Weights of a small multi-label image tagger: 10.6M parameters, patch size [8, 8].
Rows from block 2, named by matrix and row number. Rows with one number belong to one neuron. Each number is 500 + 40 x the weight over the matrix's rms, rounded and kept within 0 to 999. All counts start at 0. Numbers have three digits each.
# fc1: MLP up (model.blocks.2.mlp.fc1.weight, 1536x256), inputs 0-127
# fc2: MLP down (model.blocks.2.mlp.fc2.weight, 256x1536, transposed), outputs 0-127
fc1.59:576527516506497539435432495548443490564462465541509502446528433612403522479569476554518563501622486481548488450434505542445472488457487526539514542415444390452474611534555465521560487559510530508480544554435518451453475453557484555495389548441486547508561430551637527543493478509507444416519503525501528499476608471511492472504489495418493546472476553563451542521502526519488485367443
fc1.60:527520545510486507491558494480554538446448446492452515493447482458465485449513461450427519495520471477492506499489488478550523490519497451488547488481505478550474486489505503495533465526441447553541503557481496533493493429493490457560436587461513454495474481508537518512468504534510442515507521492476479499499521535493530509468537559542515516449521556509458497488545515476540506457511
fc1.61:438420485469424536550539395509423507470466530479476496446505514495453469537529472576490468568518475459461485427490474514415551524529591610460501465550555478442495502457520410528539515489554518690469492502603492497528426441472493594473535620548548510464539515528488588432495481441506538541519448431452581508445578471485492585420526554501507549479525459534446506515489544505528485570527
fc1.62:471484477493499496490519527495508481505431473508508507473500503535449475540496493479520535533448447548495546506432492508467496464571534495514506538583493455551523499540443514576492569510484387526427499494466497519508487453543464454508514551492494504523494493512554555490486489506520506495408454458527473488506524485599530521440466558547487565457500500476444494512497418505479572483517
fc1.63:482483488606485422507580494501510457519479490498460480474545490559449475565482485544510529547538468479462548382489459531532486519574548505459463542587543496489498523598533483561477422492562454546510570518546526457510517460509458459476476505487479427487536448513550558512469515467450541522397529499530518562437576473543497475477489508513517500546507534491463490570517475464496522477470
fc1.64:490490540508435571566467502507528446443429474509509483492518498516547485523543488579463558456548483479527512411394488455539540532474487535469534491535521484458515500484394496556510480505540497581474480527491437470498512420517475492494497550499582491494633489499535484521509432488517456479448522533531531502424513461492529517397481555477512503503514545479458542537523439487530467485516
fc1.65:530528496515479500510565523491568490422405457529535530475578466537497519530433485555481542525501474501473523438445543470514544487524484539531515541515460512506518504521437474582491545557471447508459507594491505502507491450466515414524493538487534491476453516467539526508529502504496488452447509501507461533514497495503459530478502520545471479512462469508420559548539447515541542474601
fc1.66:473473515449480447491530415523481504484440521467475526452471527509482524532552455473501443532525497516425511546400508479488447559522514489513597487552554540460496462496463464517453458477533492652453485472489432496465447422473502538510526537500477467531506521492525501573492577571451553595439510502446444520488455429511544496416487555519590553490513460494476512518490440508506513545507
fc1.67:503545501560554475501499542519502464508471535553588546486518463551512475518499483489467523504471532564551534528500431557491486525512505447524521432513532517507476548549530464528453483503511512496479498566498439545523612472506463423449508498366520545534516418589484449501529507504507506505482543515504497483568439486513511499518457477537550495453436524557512486502474497489500522478541
fc1.68:564507451489547462494492492509444572591502558568469514511612436611548543540538453427562594434470472537511462557508464437487437515457549552485528517416528506449532483475434528582521525500535481458556565494522522505578502471567495553500548420482479463519480528470471561427505501514504526468486480482549575504504431503559450434578479482559479494538543410486510502487482426572502405492548
fc1.69:588510472491507515454505490527548523489498511462511491519559474513536511532487463523526538435525469472503498549461515455480468477463530550491551489424561534546484478426441487566441550519526489479484515482498544461521480456503540511536489473487555545456502500505472505482547477600495465463504555422487469485536436469551467544588496483514522445486509443473463469519500385488566432494544
fc2.59:455520521534525485535522503575509492442406461490519481442525557445514530502471511494537557505445520431493514346450559493538606455566455515420500436583475458528492453451447467476453535633466439553470466529504486447525526422463529476444504552540504528517527449479435537535473531390553521522488458484534539489509529528507478533438489562489489445426440549478420477574435449499508548580500
fc2.60:465539469505496492472538519496506474519506458396542504508535485481501556427441496504570447507502487508533499530474541524479462430522449491474525536492518508534477487545536503502502501528488504503486505450486519473531532491512477489513501473503531508521470541499492502506534525535513521527541500470514486517530476507521475523512511483486508503538486490499522460534505490511433531506518
fc2.61:434474448534482587539513459410482558434433504517527488433580660514596451585495429505551456488555489433476501468489618469556507419476565539551554468546548569504468468460527511445502442455517434567478459401411483508552462605465499523339494540546512530498464536309416501440443520353463626473465478475486637562451515468591481577452489512516389456479527499471453586557405455557489488516401
fc2.62:553497509541514493444584523496516521516534471502547494525487495455505473479499537506528529501483517506537476500477493532491526491520445508537506544551470513638421459540482495496523533554524437497562506470416537488515532521487498501529493483450567507427502488497501528507518480483510546522518476461488527537523495534539493513527512484456467446491491476456470489486485469477499544422462
fc2.63:526384550444517477487490442483484560444538508569470457564473508524545476567553516474444456511505509506531583548474486466513472488476474571563409463484454503475557545514463514471511476438511544467564481518491474566448506576577530544538541510507503449503440555463498508484439496448493535425461480549459517505423477539504500460432486440529465508548559515509538524426550549531459468547474
fc2.64:506505522494509489501497505518513510488505487494488490523538508475529525489531524475502496510500519524502486511487518558537547504490485502452488483510493496498495513465487498480455500512484546529508481495502514491494520490494523508507505504510489499497533514486475471505526479491515479494496505503481502487530477499479497494488514492524494471502510508495516493475525503494546474559498
fc2.65:447500565462483529527516494461486517483493481423477520520562542440549506471571535493519445507500510508591497528465500510528537527471464521470502472513495501460482469443505483478470488478488523532521487445516499508525513483514491596532487493531516516480523570509463424542548490545516486502480505496520492487490480492465497483508531494493470487498503548445546464453556543488557472545489
fc2.66:462545505619507460527548585510561491467446516470442492561465523500490535596470525474477485487459549544540580511449534530553531470552505527427479510569534472546486475468479567426437532455426419517437445525444456464507486590470479468533494561433448517464556494500472540539470527488549490487430554440493526492547484539542497491481439542540490456480484507492453456488517420520536577501465
fc2.67:479457494475493530504515495481540499520477472541528488473483550515489389499502474546493497487529490490471530459446520441472476451555506560565486499563515503520517455485477532503497537469503484440455471473478480510494496441533511461481541485505491535533476473483477534496458523470546561472485479509498487503498491506594516533523472500482473509486501487474478508531463465514455546545464
fc2.68:508564505576544509530496458527538459427514521452620537518507520503524528535486470525555406494531518427482507431558522518520467469479414453601563486502538524579477484480517567418450478541405484499507446475391498458488478574355526491454495485502521564467539463486482461556498536506499497505475546495462489575502496509453497516510497484470538413466468473535509451520488485486512527441432
fc2.69:499499503549447533565509491458535444451468499472569493474571498581455492511441380496524447479565393516554527425504542491597539477463507428655528477562507489525511515589547489479504441470425490478441528433361457460486404508488407418442500470510447586569468433419525534530452463473480503442473504552453570507442579471525662521475514556536488523470522522549460527601513479493487531490488